{"train_examples": 195000, "crop_scale_min": 0.3, "norm_position": "pre", "layer_scale_init": 0.1, "moe_every": 1, "expert_mlp_ratio": 0.5, "shared_expert": false, "layers": 12, "projector_out": 1024, "projector_hidden_layers": 1, "nesterov": true, "batch_size": 128, "epochs": 4.8}
Rows from block 5, named by matrix and row number. Rows with one number belong to one attention dimension. Each number is 50 + 12 x the weight over its row's rms, rounded and kept within 0 to 99. All counts start at 0. After the name is the row's rms in percent of the matrix's.
# q: attention query, key and value (stacked) (model.blocks.5.attn.qkv.weight, 576x192, the q third), inputs 0-95
# k: attention query, key and value (stacked) (model.blocks.5.attn.qkv.weight, 576x192, the k third), inputs 0-95
q.81 097:35 67 46 63 43 36 45 47 54 24 70 56 37 60 70 45 53 39 46 38 32 64 32 41 56 67 63 46 27 67 54 57 59 37 50 61 62 49 46 49 56 39 57 76 61 67 62 47 57 49 30 40 40 51 30 51 62 56 41 41 46 42 51 83 41 36 42 47 63 49 51 42 46 68 58 65 46 55 28 39 40 56 58 56 43 08 52 51 40 51 49 70 46 60 50 23
q.82 099:57 28 26 45 42 38 77 64 37 35 60 23 35 46 49 55 49 44 57 40 51 61 41 57 45 61 39 59 66 69 45 61 44 52 37 36 55 56 44 31 63 49 45 29 60 50 33 37 70 43 46 51 63 26 62 38 46 49 58 61 57 39 67 56 70 56 39 43 57 63 64 33 52 64 57 62 50 54 46 40 62 45 65 56 69 48 58 58 62 77 65 50 43 55 46 48
q.83 089:38 32 44 70 40 41 39 67 37 34 38 35 46 50 46 66 49 53 56 69 64 72 52 28 47 56 59 60 25 44 55 49 80 33 42 39 48 43 32 72 71 30 57 43 55 51 51 59 47 46 44 22 42 45 51 42 51 56 37 52 73 46 36 32 51 61 47 42 54 63 55 59 50 41 78 50 72 40 37 49 47 44 46 39 71 71 44 66 51 52 55 45 55 50 50 79
q.84 088:56 54 61 24 52 69 60 37 57 64 41 44 50 70 39 47 41 72 28 47 68 33 46 73 47 56 47 47 34 45 58 53 32 57 43 64 54 74 56 63 57 58 46 28 36 52 50 61 46 41 50 42 55 42 50 41 37 53 49 62 55 69 68 30 58 48 36 37 45 42 52 51 48 56 46 27 44 75 54 50 22 63 45 61 47 72 64 46 50 46 55 49 29 42 59 36
q.85 115:60 48 46 35 64 61 34 54 45 34 53 54 61 47 59 64 24 55 39 38 55 31 29 36 54 43 45 52 76 58 45 58 38 37 34 54 46 66 43 53 54 48 73 48 38 49 64 29 27 50 47 40 66 65 26 50 36 58 39 56 69 72 42 53 44 43 54 54 53 37 42 49 58 40 53 53 44 50 51 37 42 41 57 61 67 67 58 48 41 31 39 72 39 61 48 50
q.86 101:39 42 54 79 54 32 59 48 44 48 54 36 63 46 44 40 53 70 62 60 46 40 46 60 40 63 48 55 20 36 51 63 64 63 60 43 46 39 48 29 36 74 47 57 54 69 50 56 55 51 63 43 53 58 59 53 55 13 66 52 29 52 49 49 51 51 55 61 48 53 40 58 32 72 39 50 35 23 34 35 27 42 88 44 48 59 50 46 61 59 55 73 46 36 37 45
q.87 087:39 36 58 47 36 40 65 41 18 50 38 59 64 59 48 36 47 63 25 54 54 47 41 60 65 44 55 67 44 49 69 71 43 52 50 68 38 37 42 33 56 25 56 76 59 60 45 58 34 46 48 55 55 58 49 41 27 31 52 55 31 38 63 54 45 53 58 48 60 59 53 56 28 78 39 59 38 52 36 48 37 58 48 39 60 61 53 49 57 70 53 67 48 55 46 37
q.88 085:47 51 47 54 37 57 51 56 69 56 44 60 40 41 67 31 41 57 61 47 65 54 53 61 46 58 62 65 39 55 35 69 49 46 64 53 59 43 63 43 31 53 47 72 68 62 46 60 45 37 56 59 75 68 54 54 38 26 58 59 41 68 56 42 53 47 73 66 38 49 45 29 52 49 31 66 52 59 58 49 68 63 34 68 41 53 59 55 43 26 53 55 45 56 42 53
q.89 099:45 52 58 42 58 38 36 46 56 32 41 53 46 36 40 70 38 38 51 63 42 41 74 52 24 42 38 44 28 83 53 48 28 48 53 68 46 48 42 54 57 31 50 68 36 55 50 43 37 66 54 50 42 58 38 65 51 50 54 64 66 50 35 52 47 42 40 60 47 55 58 55 34 23 64 45 63 50 49 46 58 51 51 47 52 58 41 68 43 31 50 43 34 52 59 70
q.90 099:58 33 63 38 68 60 54 54 50 40 46 58 43 29 50 65 59 57 54 80 56 41 36 51 55 38 39 71 54 62 60 37 61 41 32 49 41 53 42 37 43 56 49 70 43 61 33 62 61 43 44 71 61 54 64 51 50 71 58 70 38 45 45 65 44 52 69 53 66 45 49 65 51 45 47 52 40 39 80 57 73 27 40 54 45 38 57 22 71 38 54 49 68 52 56 43
q.91 097:51 59 39 59 54 31 47 61 60 62 41 27 64 42 64 46 62 26 56 54 63 64 67 55 57 55 53 72 39 81 32 52 44 53 60 58 26 55 34 61 62 54 49 52 49 51 41 72 56 50 64 61 77 47 24 64 49 44 47 53 53 57 70 35 43 47 67 63 31 66 39 64 31 37 35 42 64 39 40 85 55 43 48 63 52 52 44 56 49 34 55 47 37 55 47 57
q.92 097:61 63 36 37 43 55 56 50 76 42 75 51 46 59 63 38 59 43 58 42 36 45 35 39 64 59 54 37 59 44 49 54 70 65 73 62 87 47 48 41 49 68 51 51 49 81 37 25 27 44 44 54 41 44 48 40 43 53 40 42 37 60 56 66 58 27 56 53 48 29 53 36 56 42 45 35 33 53 56 39 53 65 66 63 39 42 47 44 30 52 41 64 83 47 45 50
q.93 106:16 41 63 52 32 56 38 48 40 77 32 46 36 37 41 55 51 49 17 55 52 42 55 29 54 42 45 58 46 62 50 60 51 66 31 63 46 49 58 52 69 52 71 54 66 49 63 48 54 48 52 63 40 59 43 51 58 43 34 38 48 24 53 39 50 60 43 62 55 61 57 77 53 42 57 56 51 60 38 60 49 31 56 35 65 60 41 49 50 51 70 58 38 47 42 76
q.94 092:54 65 65 57 45 40 45 48 50 45 59 20 53 46 48 56 58 35 27 61 51 25 60 42 46 48 34 46 47 70 27 64 53 49 55 44 45 64 28 54 60 47 41 52 52 55 40 56 47 61 75 36 78 54 32 34 32 35 46 40 53 60 61 41 47 41 59 38 67 62 49 56 42 47 59 27 41 54 56 50 53 36 63 54 79 57 65 53 84 61 43 41 48 42 46 51
q.95 090:44 71 63 57 63 32 65 49 25 52 61 51 62 31 46 29 65 50 41 57 52 57 40 56 47 47 73 70 47 76 73 47 34 51 48 37 52 34 28 51 50 40 24 62 34 49 52 56 55 60 45 41 42 51 50 50 57 51 70 42 46 62 34 37 45 52 48 36 43 46 17 63 57 40 53 51 76 56 70 54 58 27 46 57 36 36 48 41 45 49 42 62 44 42 62 35
q.96 106:37 34 75 52 79 70 66 69 57 56 58 37 77 33 41 69 53 43 66 39 46 47 43 36 45 32 58 33 52 45 30 60 66 46 49 36 46 53 60 43 32 61 43 56 50 66 51 48 27 47 48 49 66 33 36 52 45 66 61 49 30 26 48 82 51 48 36 55 46 53 63 65 55 37 47 48 82 69 39 64 39 39 32 35 64 46 64 58 48 53 45 21 51 65 38 52
q.97 091:33 63 52 47 49 68 38 60 58 57 55 68 70 53 71 41 49 59 54 51 54 58 35 44 55 27 53 56 32 39 53 67 45 44 30 54 49 38 61 27 42 53 34 51 69 73 50 41 36 43 47 30 60 42 59 57 44 49 48 69 21 82 31 40 35 43 60 47 38 59 57 53 56 67 52 39 66 62 59 37 40 69 42 68 58 58 33 38 37 55 41 62 36 58 50 56
q.98 113:47 33 55 51 47 54 42 53 44 69 54 45 44 65 46 71 52 62 69 33 30 39 55 72 45 51 44 52 45 53 47 65 54 26 37 47 55 40 73 69 80 49 37 50 54 59 64 54 56 47 58 55 49 56 74 51 62 67 37 51 52 42 27 56 53 24 44 59 40 51 38 34 42 64 59 71 82 47 52 57 50 70 48 69 39 54 56 67 57 52 45 58 49 52 34 42
q.99 098:65 67 47 45 26 42 53 48 56 67 42 61 52 56 57 58 57 47 46 43 34 67 38 54 47 30 50 51 24 52 50 46 46 64 43 76 75 48 36 62 28 46 37 40 43 58 37 46 47 60 51 53 82 33 60 51 50 43 53 63 20 34 38 37 50 80 50 57 31 39 68 58 08 61 53 64 49 48 61 76 74 71 50 52 59 49 55 51 61 36 54 52 50 27 33 73
q.100 111:37 45 43 41 43 58 44 50 65 47 52 52 56 54 69 49 49 50 39 51 70 31 36 42 60 42 45 62 58 71 20 35 46 71 60 53 74 36 50 45 43 56 33 56 56 55 50 34 35 59 48 46 81 39 42 59 54 42 51 41 63 32 40 55 58 48 59 49 34 44 50 47 39 49 62 62 58 40 53 74 38 43 56 50 52 65 70 40 50 47 59 47 37 54 53 44
q.101 114:59 45 45 45 70 51 15 51 52 53 43 38 69 46 45 33 33 42 47 46 57 50 69 48 48 51 37 44 72 56 45 62 46 44 32 40 59 36 51 48 47 20 47 51 54 61 69 43 52 62 50 56 51 35 43 59 70 61 53 64 48 41 47 61 56 50 46 43 48 51 57 54 58 50 44 45 61 53 50 29 67 36 65 38 40 53 58 46 60 56 53 63 21 45 59 38
q.102 095:66 51 33 49 63 35 45 76 41 52 55 75 52 55 49 65 76 50 29 53 62 72 44 52 29 32 64 57 46 62 65 45 70 78 46 55 43 25 48 33 53 37 56 36 65 33 53 50 47 66 54 36 49 29 46 50 56 53 35 60 24 48 49 65 66 53 54 41 44 70 42 28 35 35 44 46 40 55 43 34 51 45 53 40 45 66 48 53 38 48 54 39 78 53 54 58
q.103 106:47 44 48 62 41 68 50 40 31 56 36 52 40 68 48 45 37 60 51 40 55 34 53 64 57 65 78 52 46 30 55 59 49 37 48 35 49 33 45 39 40 60 24 35 48 51 44 43 64 39 53 39 68 54 52 85 44 49 35 50 53 46 43 46 38 34 65 49 55 61 48 59 40 62 60 41 43 49 54 70 31 52 29 28 72 54 35 43 26 52 64 59 43 69 54 65
q.104 105:47 38 63 40 66 33 78 37 51 49 52 54 50 46 29 82 48 36 80 41 62 58 47 46 58 54 39 49 38 83 59 40 60 50 45 62 49 45 42 48 37 35 69 47 42 69 56 38 49 53 68 60 59 55 65 52 51 69 55 49 61 54 40 53 43 77 64 39 41 57 59 61 68 62 56 58 45 50 52 62 48 43 47 47 28 37 61 43 30 42 40 62 25 39 42 46
q.105 105:36 58 56 35 58 51 42 54 69 22 49 54 57 62 51 38 31 47 51 63 53 28 47 57 65 65 55 58 51 45 60 73 49 38 30 30 51 59 25 60 48 60 63 41 52 42 62 41 23 61 38 64 46 49 43 32 48 50 65 39 53 34 36 61 62 51 46 37 61 29 52 52 59 45 58 22 47 71 26 41 45 46 47 48 68 49 60 20 57 62 64 38 42 61 64 44
q.106 102:56 63 40 53 62 41 58 45 56 64 57 59 39 41 67 49 49 57 55 39 47 59 46 45 57 48 22 35 40 48 38 68 46 52 65 59 38 53 46 53 48 51 52 60 43 73 53 42 58 42 66 57 51 59 52 45 65 37 20 63 54 36 43 40 50 44 40 43 36 45 59 39 41 49 40 47 48 48 36 39 57 40 48 29 66 48 32 57 60 58 52 41 52 83 79 58
q.107 095:38 44 36 52 32 56 81 38 52 44 44 66 38 50 36 61 25 38 54 56 46 46 68 57 43 74 58 61 76 50 53 46 58 58 38 41 37 59 64 58 36 40 51 51 77 55 47 52 54 39 50 43 38 48 59 60 44 49 53 58 45 44 40 52 51 63 63 42 61 27 58 33 24 53 64 33 51 59 39 50 59 69 59 63 48 42 47 75 49 61 63 49 29 39 47 78
q.108 094:59 59 37 41 57 62 50 82 49 39 50 42 58 60 58 40 42 43 44 21 58 58 62 38 61 54 19 40 46 56 51 80 52 57 28 64 58 45 73 54 23 43 59 50 59 63 60 75 36 66 41 31 41 39 71 50 38 65 70 54 52 38 52 19 75 41 57 36 52 41 64 48 50 66 59 58 60 30 63 34 35 53 44 67 75 55 40 52 39 29 55 32 26 53 32 69
q.109 106:64 44 38 61 57 64 27 66 51 58 67 42 43 41 59 51 48 55 58 53 70 50 71 35 39 57 41 51 35 45 73 47 35 81 53 48 39 35 46 66 69 49 70 69 56 57 54 79 48 59 61 33 31 38 34 45 54 38 22 43 64 35 70 48 53 64 43 34 81 34 37 31 30 40 57 52 42 40 41 36 49 46 59 43 59 46 34 41 47 36 58 49 39 37 53 42
q.110 097:53 41 68 74 36 51 29 60 55 58 71 42 49 42 46 37 50 64 42 41 56 63 51 41 42 29 44 48 57 66 19 61 66 32 43 61 30 57 61 54 48 53 50 57 41 43 67 68 73 46 48 60 24 44 52 51 50 53 79 58 38 34 51 44 55 33 54 51 58 65 45 37 48 58 63 37 50 48 57 22 44 62 55 49 57 55 49 58 54 66 79 46 44 49 30 45
q.111 104:69 57 49 71 62 46 43 55 52 60 39 48 47 64 31 62 44 77 45 41 51 21 45 64 50 51 46 48 50 46 58 48 52 61 44 31 78 55 41 44 53 67 45 39 65 44 36 44 17 52 53 51 46 44 44 66 48 53 71 33 53 32 54 45 56 53 46 34 48 48 33 50 57 39 46 41 51 38 40 63 39 64 46 51 76 43 45 52 54 55 49 39 47 51 26 65
q.112 100:34 35 51 64 53 54 66 44 63 62 42 43 69 42 57 47 57 66 35 37 48 45 43 44 62 35 31 55 35 62 60 60 46 35 46 64 54 43 49 44 53 58 41 64 56 60 48 52 35 45 51 54 46 59 78 48 35 51 54 56 38 40 54 35 59 45 52 48 16 60 46 41 46 83 58 46 40 37 62 57 48 51 34 60 50 65 52 33 61 44 34 56 66 42 43 41
q.113 097:46 46 29 44 55 82 33 62 59 33 49 44 33 48 55 23 49 52 39 49 69 67 41 42 63 55 58 68 59 49 47 64 57 55 52 32 63 47 59 53 48 56 61 57 49 39 41 63 56 70 68 44 39 42 69 52 60 64 65 57 56 35 55 54 40 44 34 91 62 61 38 43 48 33 49 50 43 30 57 51 52 44 35 40 53 60 39 43 40 32 37 45 40 60 35 55
q.114 098:59 29 59 32 34 56 63 50 37 48 67 27 54 19 41 64 53 58 54 49 49 53 67 44 51 42 38 54 53 64 46 34 19 29 65 47 46 40 62 51 57 52 51 61 39 67 47 58 63 61 40 50 50 56 39 71 41 33 55 73 49 72 65 54 53 60 57 47 34 73 49 58 44 50 53 50 34 42 77 41 53 43 53 55 25 49 69 41 56 63 52 70 52 43 59 16
q.115 103:45 49 34 49 55 56 26 40 59 53 67 44 53 39 66 48 47 67 59 65 54 64 45 52 34 32 47 66 46 44 60 48 51 58 60 46 50 29 55 46 58 46 64 68 36 59 40 61 33 53 54 32 45 57 26 56 55 49 78 37 57 45 80 61 23 68 48 63 56 44 61 65 71 45 64 43 55 26 43 43 46 41 66 44 45 53 57 64 47 58 27 74 40 36 68 41
q.116 101:51 50 45 47 53 53 71 31 50 59 52 38 47 54 51 48 44 59 60 47 56 56 54 47 56 53 49 54 45 74 70 52 32 45 56 53 24 37 42 56 45 30 35 64 47 39 63 62 51 60 70 35 64 58 50 85 52 33 43 56 49 31 43 38 54 55 52 14 62 54 36 43 38 68 62 40 69 59 31 61 51 47 44 39 60 56 41 35 61 36 56 52 58 43 60 52
k.81 093:65 49 59 46 49 78 39 60 47 49 73 45 32 44 64 50 41 45 40 59 76 50 47 62 60 31 62 56 48 46 33 47 50 42 54 42 56 38 57 51 52 33 41 65 52 47 37 64 27 64 31 75 53 54 54 37 49 80 46 51 47 46 13 52 30 73 33 60 60 41 55 53 63 57 42 34 55 32 40 45 35 41 51 21 49 60 31 61 58 44 52 55 49 52 67 64
k.82 101:45 62 34 67 52 54 53 43 52 38 51 42 48 57 26 63 49 52 64 57 46 43 24 56 29 64 46 55 52 31 58 39 55 42 73 41 33 31 64 35 29 54 67 45 58 65 50 37 47 67 70 43 39 49 50 48 62 48 78 55 25 38 27 41 46 29 35 64 59 59 45 52 68 47 48 36 47 62 47 15 45 29 47 63 64 57 61 30 49 60 36 25 42 56 44 52
k.83 099:56 53 48 41 29 68 45 27 61 55 55 42 45 57 33 31 51 42 44 43 65 38 50 45 53 19 47 58 42 39 51 54 36 33 63 44 31 47 41 53 27 49 46 40 44 52 51 47 88 37 66 52 57 34 47 45 28 33 75 59 52 61 28 66 61 46 74 61 59 43 66 62 48 50 58 56 54 61 60 46 47 48 61 44 36 63 53 44 34 50 22 46 59 59 36 42
k.84 089:49 63 77 67 43 31 26 37 40 37 38 49 63 41 59 70 74 47 55 45 61 42 39 38 66 33 36 57 66 53 37 49 40 45 39 32 41 64 69 41 32 61 56 61 50 35 67 36 47 51 60 29 45 45 50 45 61 35 48 37 44 53 59 55 56 53 62 47 39 59 50 73 27 58 34 43 60 37 47 42 40 61 48 25 47 51 39 41 37 58 66 43 50 62 56 53
k.85 109:52 49 19 44 54 50 60 42 51 49 39 69 51 50 44 41 40 50 70 55 40 49 52 45 59 37 68 51 56 54 36 66 38 44 73 50 28 44 42 86 55 45 42 45 55 47 65 43 34 62 54 52 45 46 78 44 68 56 57 59 38 65 51 86 38 52 57 50 62 59 13 52 29 66 56 41 46 60 34 59 53 31 52 48 41 38 52 40 62 61 54 41 58 49 65 67
k.86 099:44 27 53 37 62 55 60 60 48 47 44 39 44 57 49 55 33 57 45 40 52 51 43 54 54 70 39 44 63 57 50 54 52 63 33 42 62 50 48 45 60 37 58 46 30 77 41 59 46 37 23 48 48 49 50 47 35 62 52 44 34 40 65 27 51 24 38 59 54 13 74 56 28 66 51 46 56 40 44 39 73 49 58 49 63 38 85 36 53 42 49 58 57 50 46 65
k.87 094:52 50 61 34 49 69 52 48 57 56 58 37 59 27 43 67 78 37 51 34 52 41 77 45 68 37 41 24 51 39 12 53 70 63 43 51 45 66 45 64 69 49 53 52 30 47 36 35 50 42 44 47 45 41 65 63 49 41 49 38 45 43 46 36 55 43 37 47 37 39 51 67 50 39 40 71 51 42 35 42 53 25 51 69 41 54 51 44 28 22 48 69 50 36 40 46
k.88 087:57 59 51 37 54 29 66 74 38 57 65 53 57 52 45 72 50 45 19 52 66 42 44 36 31 48 52 56 63 65 56 48 46 66 31 45 47 46 50 57 55 46 38 51 44 24 48 52 55 35 30 48 54 48 65 56 63 65 47 56 40 53 59 38 35 58 55 37 48 65 40 79 42 60 57 25 53 48 68 49 35 47 54 34 56 60 33 35 48 45 59 57 27 46 54 41
k.89 091:73 53 31 36 43 65 58 31 52 60 33 45 54 60 62 36 43 66 47 55 53 57 35 51 60 53 65 60 39 57 43 35 44 51 55 47 34 63 46 62 33 51 40 61 52 61 48 69 42 66 48 47 36 52 60 41 37 55 34 65 60 82 66 51 57 53 78 41 34 57 47 55 55 49 42 77 42 57 42 47 45 37 45 60 43 50 56 49 42 56 49 46 44 61 51 35
k.90 101:51 54 29 55 65 35 62 56 44 41 44 71 43 28 32 29 36 48 49 28 48 57 56 55 34 55 56 34 44 39 34 37 64 77 54 56 49 45 52 62 35 64 66 61 51 35 25 46 64 51 53 52 29 27 53 63 28 71 39 68 38 56 42 64 63 53 40 47 54 44 40 35 57 43 48 55 63 53 45 38 46 48 55 20 50 45 68 53 57 32 66 48 46 80 43 44
k.91 096:69 61 34 39 33 47 56 55 58 50 38 63 39 51 50 60 43 65 35 49 43 47 52 54 19 75 36 49 46 71 65 49 35 57 78 54 48 62 34 35 74 42 52 30 56 68 55 49 33 55 54 58 45 56 46 44 51 55 59 75 56 58 84 43 76 56 48 57 67 51 44 72 49 49 41 42 44 44 43 52 36 43 21 31 43 54 43 58 59 27 48 34 52 55 40 61
k.92 100:40 38 58 48 47 56 55 74 38 67 56 51 46 41 44 49 39 54 31 60 61 40 56 47 51 58 47 67 45 60 46 63 53 49 19 42 74 38 57 62 48 42 36 69 67 64 28 63 50 41 58 44 60 34 74 58 45 61 46 62 69 49 30 46 36 72 51 59 56 57 51 54 47 55 60 43 70 52 51 72 55 70 39 35 62 28 36 50 44 60 42 51 59 54 54 36
k.93 104:52 55 38 52 55 39 60 38 63 50 40 53 53 47 36 47 47 54 58 60 49 38 60 52 44 40 76 42 48 49 55 58 51 44 58 37 46 32 42 29 56 58 51 41 25 47 59 58 56 53 34 36 27 33 66 58 48 40 37 42 28 66 51 44 63 57 50 55 52 49 51 54 58 49 53 54 43 54 39 52 58 51 40 37 47 85 55 49 41 50 41 59 56 63 46 32
k.94 092:59 54 61 44 55 51 69 43 28 37 56 71 67 45 53 58 55 62 64 47 45 55 60 57 53 50 31 49 70 54 56 51 35 40 41 40 51 57 31 47 65 65 60 64 47 44 56 62 44 78 54 24 43 25 63 55 56 53 58 38 55 61 59 40 33 49 32 52 55 41 54 72 29 58 14 48 43 56 42 41 46 55 42 59 35 45 65 52 48 53 40 37 34 46 87 50
k.95 104:55 47 49 41 46 41 38 37 53 31 94 46 41 51 68 53 43 35 41 38 59 60 36 37 27 38 46 39 32 40 29 38 54 53 37 74 63 53 65 76 58 31 69 65 53 38 52 56 51 64 63 60 59 55 45 63 69 56 52 53 70 64 52 48 48 68 52 48 47 69 36 49 42 49 48 52 20 51 40 59 33 34 52 42 47 67 45 54 34 45 63 63 51 44 39 68
k.96 108:50 52 51 54 71 59 58 32 52 56 43 36 66 47 69 59 61 42 70 58 59 60 60 63 54 59 47 44 46 58 45 64 47 42 27 34 42 45 66 49 40 41 60 29 52 41 45 67 36 47 67 51 65 56 64 21 47 56 58 31 43 43 44 63 24 32 63 55 43 59 57 30 66 47 64 48 53 25 36 48 41 41 50 31 50 38 53 47 57 56 36 28 33 52 33 39
k.97 088:34 57 63 47 56 33 41 69 64 50 47 60 53 57 40 40 55 71 65 65 19 56 51 56 49 48 57 33 35 48 59 36 58 40 34 52 53 54 37 58 31 46 60 45 51 48 45 61 53 57 36 48 65 61 51 55 65 50 36 40 49 45 49 28 53 20 38 48 65 55 39 31 41 70 68 36 63 58 57 61 54 58 42 40 54 36 35 70 51 54 27 54 49 72 34 40
k.98 107:41 24 54 18 46 54 32 44 69 47 55 63 35 59 48 61 24 69 71 49 42 59 46 40 47 46 49 62 58 48 48 55 92 48 59 43 60 46 43 67 64 49 56 60 59 58 55 56 38 46 61 45 46 64 60 51 58 77 63 58 39 49 41 60 73 52 57 40 38 67 54 56 48 50 61 38 64 58 33 56 36 45 49 37 29 38 50 40 63 31 51 47 60 57 54 40
k.99 104:30 70 58 43 54 35 55 50 47 45 45 60 47 60 49 46 65 47 39 42 46 41 49 60 45 73 44 64 54 68 47 46 38 65 37 63 65 54 53 62 52 45 63 41 41 41 53 64 40 60 46 58 70 48 50 70 68 36 50 71 29 33 38 34 34 31 30 49 36 48 48 55 54 64 49 30 55 64 72 56 45 43 46 59 68 55 60 69 57 26 56 55 41 51 45 49
k.100 108:51 42 67 52 57 51 39 51 37 71 43 55 45 50 58 57 41 35 50 61 28 64 46 57 59 76 52 31 76 51 28 34 55 37 63 55 54 63 51 63 23 45 28 35 49 69 45 60 41 47 49 32 51 44 53 63 60 50 31 63 51 51 23 51 26 54 40 56 44 46 35 30 40 58 45 55 61 60 29 49 54 36 40 49 60 45 56 50 29 64 40 70 45 53 84 44
k.101 104:41 57 55 38 50 45 34 49 45 61 44 48 49 43 42 71 42 65 51 27 47 30 60 38 49 50 43 55 48 53 53 60 63 21 46 56 68 48 68 59 43 53 51 39 61 41 61 59 49 62 46 74 62 63 54 42 73 44 47 74 63 46 20 55 58 48 50 35 41 58 39 35 37 53 45 46 62 51 45 28 58 53 48 38 43 57 46 64 60 61 33 56 34 58 43 57
k.102 095:77 55 50 44 46 47 62 34 41 32 40 58 57 51 52 57 50 55 45 47 72 47 39 64 48 37 45 59 49 53 58 44 46 63 59 57 25 54 41 44 59 30 60 39 56 36 34 42 54 49 41 49 21 54 38 33 36 45 58 45 28 66 49 52 47 43 51 67 49 40 63 48 30 36 53 52 39 54 56 56 45 48 48 32 62 29 57 64 31 46 48 38 65 39 59 56
k.103 107:56 70 87 28 36 61 51 56 52 53 60 74 23 38 47 29 42 59 70 45 45 66 47 61 63 47 51 65 65 18 61 29 41 35 36 31 36 61 54 47 55 49 44 40 58 61 16 41 45 38 46 63 47 54 45 73 44 47 52 55 48 62 70 59 63 46 64 56 57 56 36 57 42 65 41 47 55 56 30 66 38 54 64 35 74 37 45 22 49 52 54 57 55 65 56 49
k.104 102:67 37 37 49 55 35 48 34 59 43 44 56 62 59 61 48 39 49 56 37 45 47 38 38 53 59 47 64 58 66 62 61 76 55 54 35 39 64 62 49 42 71 54 46 61 29 83 45 54 49 59 40 49 25 62 50 56 70 76 66 62 61 39 48 44 57 41 41 78 44 62 37 74 47 52 54 72 25 43 67 54 35 50 59 31 35 37 36 55 41 44 69 61 50 58 38
k.105 095:61 70 40 69 47 49 49 40 51 34 44 42 49 53 64 34 54 60 56 51 25 35 59 52 37 65 53 40 58 59 42 32 39 39 60 36 64 23 55 68 40 21 51 43 49 79 52 45 66 52 38 53 35 31 50 45 61 59 50 32 39 45 38 53 50 67 56 43 63 36 48 52 38 48 61 72 45 60 44 51 50 48 45 47 40 63 33 16 49 36 47 48 54 43 55 58
k.106 106:50 43 47 53 42 60 60 28 53 72 47 57 59 47 45 62 45 47 42 62 33 60 45 33 50 54 32 56 41 33 67 77 54 42 68 59 43 46 55 26 49 68 40 81 39 52 55 39 47 48 45 46 56 53 48 51 66 41 60 68 38 52 34 60 43 53 42 47 40 37 27 43 48 45 50 59 51 36 33 48 53 79 43 50 44 80 52 38 68 66 63 57 64 66 52 53
k.107 092:73 45 56 63 65 50 40 46 51 71 60 52 38 68 25 49 60 40 52 41 57 64 64 39 37 70 63 53 66 47 44 36 46 46 37 21 41 42 35 64 51 50 65 42 42 53 62 50 58 64 44 52 61 47 64 62 48 46 63 39 41 47 47 53 55 64 29 52 51 37 80 33 35 52 62 36 33 66 35 74 39 51 57 56 43 50 73 61 43 33 51 37 54 38 62 70
k.108 097:37 46 37 56 39 60 73 49 65 51 60 57 42 53 65 65 49 34 55 55 70 34 73 22 56 59 09 41 43 55 52 60 47 63 51 46 53 65 61 36 54 60 47 32 44 58 39 72 37 57 57 64 58 61 74 66 55 60 49 33 39 54 34 43 39 27 57 58 41 35 44 60 49 57 65 51 70 38 57 48 49 64 36 64 58 46 35 44 51 36 60 51 35 68 53 64
k.109 107:65 46 36 74 16 66 55 55 47 51 36 50 52 61 40 55 71 49 51 61 48 50 50 40 34 54 60 62 38 51 55 59 45 64 87 60 58 47 57 40 41 80 58 54 54 72 49 56 39 60 52 53 40 69 43 58 51 38 37 52 37 56 68 75 28 50 53 33 35 40 48 36 32 26 41 66 49 47 37 44 42 60 53 36 42 48 38 40 42 41 55 58 28 50 53 75
k.110 105:37 46 51 58 61 59 34 32 46 49 45 43 34 63 57 48 47 58 44 42 43 76 61 36 53 43 28 48 34 67 37 43 32 54 36 52 49 52 63 61 54 38 49 29 43 63 22 58 62 20 55 52 37 62 60 64 56 53 59 37 72 44 37 51 47 52 60 38 44 55 52 42 61 49 45 46 59 79 46 78 53 36 38 45 52 36 67 58 50 51 64 36 54 60 47 40
k.111 105:67 61 40 45 42 61 66 47 45 45 63 34 38 63 47 56 61 54 43 53 43 55 22 46 35 64 43 61 41 70 51 58 32 44 81 51 52 53 58 47 36 66 48 53 53 36 31 53 55 77 57 54 51 52 48 45 45 49 52 52 61 42 78 43 58 30 47 35 57 51 40 61 37 43 49 44 31 39 61 34 52 45 48 27 70 27 49 32 53 44 49 30 50 49 67 50
k.112 103:30 44 26 74 46 55 46 44 60 38 53 57 58 60 60 30 53 48 45 58 31 47 49 57 24 47 59 52 44 58 40 48 68 64 51 48 53 48 43 65 50 55 60 37 66 54 51 42 46 44 60 33 39 59 54 43 50 39 46 51 72 34 64 53 72 37 68 28 41 46 47 55 65 35 46 41 41 68 71 60 58 49 39 41 35 49 43 53 42 60 69 25 39 54 59 65
k.113 099:61 25 60 53 51 43 44 52 37 58 33 54 46 55 63 78 53 52 48 46 54 49 52 61 69 36 47 61 58 50 64 44 36 45 46 65 46 56 61 39 67 57 10 50 56 42 49 65 27 58 23 47 28 70 62 37 37 67 53 45 56 62 49 54 43 47 62 48 39 57 34 44 45 45 55 66 58 37 55 29 69 43 42 48 72 41 51 47 50 41 35 51 44 52 54 44
k.114 100:65 38 74 42 51 58 33 47 36 47 46 41 59 37 56 34 54 59 55 44 63 53 55 40 26 42 70 67 37 48 58 66 41 57 58 60 69 65 49 56 61 45 57 38 43 52 45 50 52 49 53 57 37 66 52 54 50 24 57 42 49 56 57 76 54 32 61 47 55 44 72 54 54 41 29 47 54 47 67 78 54 33 50 36 29 45 49 30 28 41 51 48 36 57 64 48
k.115 101:42 55 49 48 64 50 51 70 42 55 64 53 50 46 59 67 60 65 68 44 51 33 31 47 47 47 83 54 40 68 67 46 47 58 47 52 52 45 42 41 43 35 51 47 20 61 58 59 64 59 62 43 52 79 79 38 52 42 32 47 58 69 58 57 51 31 58 64 45 71 53 50 45 47 62 37 39 54 48 57 41 53 30 64 66 42 39 52 47 48 30 62 50 13 37 51
k.116 089:62 52 62 52 38 62 48 51 46 57 54 39 58 51 43 55 51 51 80 38 54 81 73 58 49 48 63 64 63 45 39 43 44 60 71 43 46 53 40 63 53 38 48 47 52 60 47 35 38 59 47 58 56 50 43 79 75 47 57 49 42 27 37 56 41 56 35 47 43 35 47 52 61 72 32 47 66 70 43 70 33 64 27 39 51 39 54 45 53 53 68 56 68 61 72 55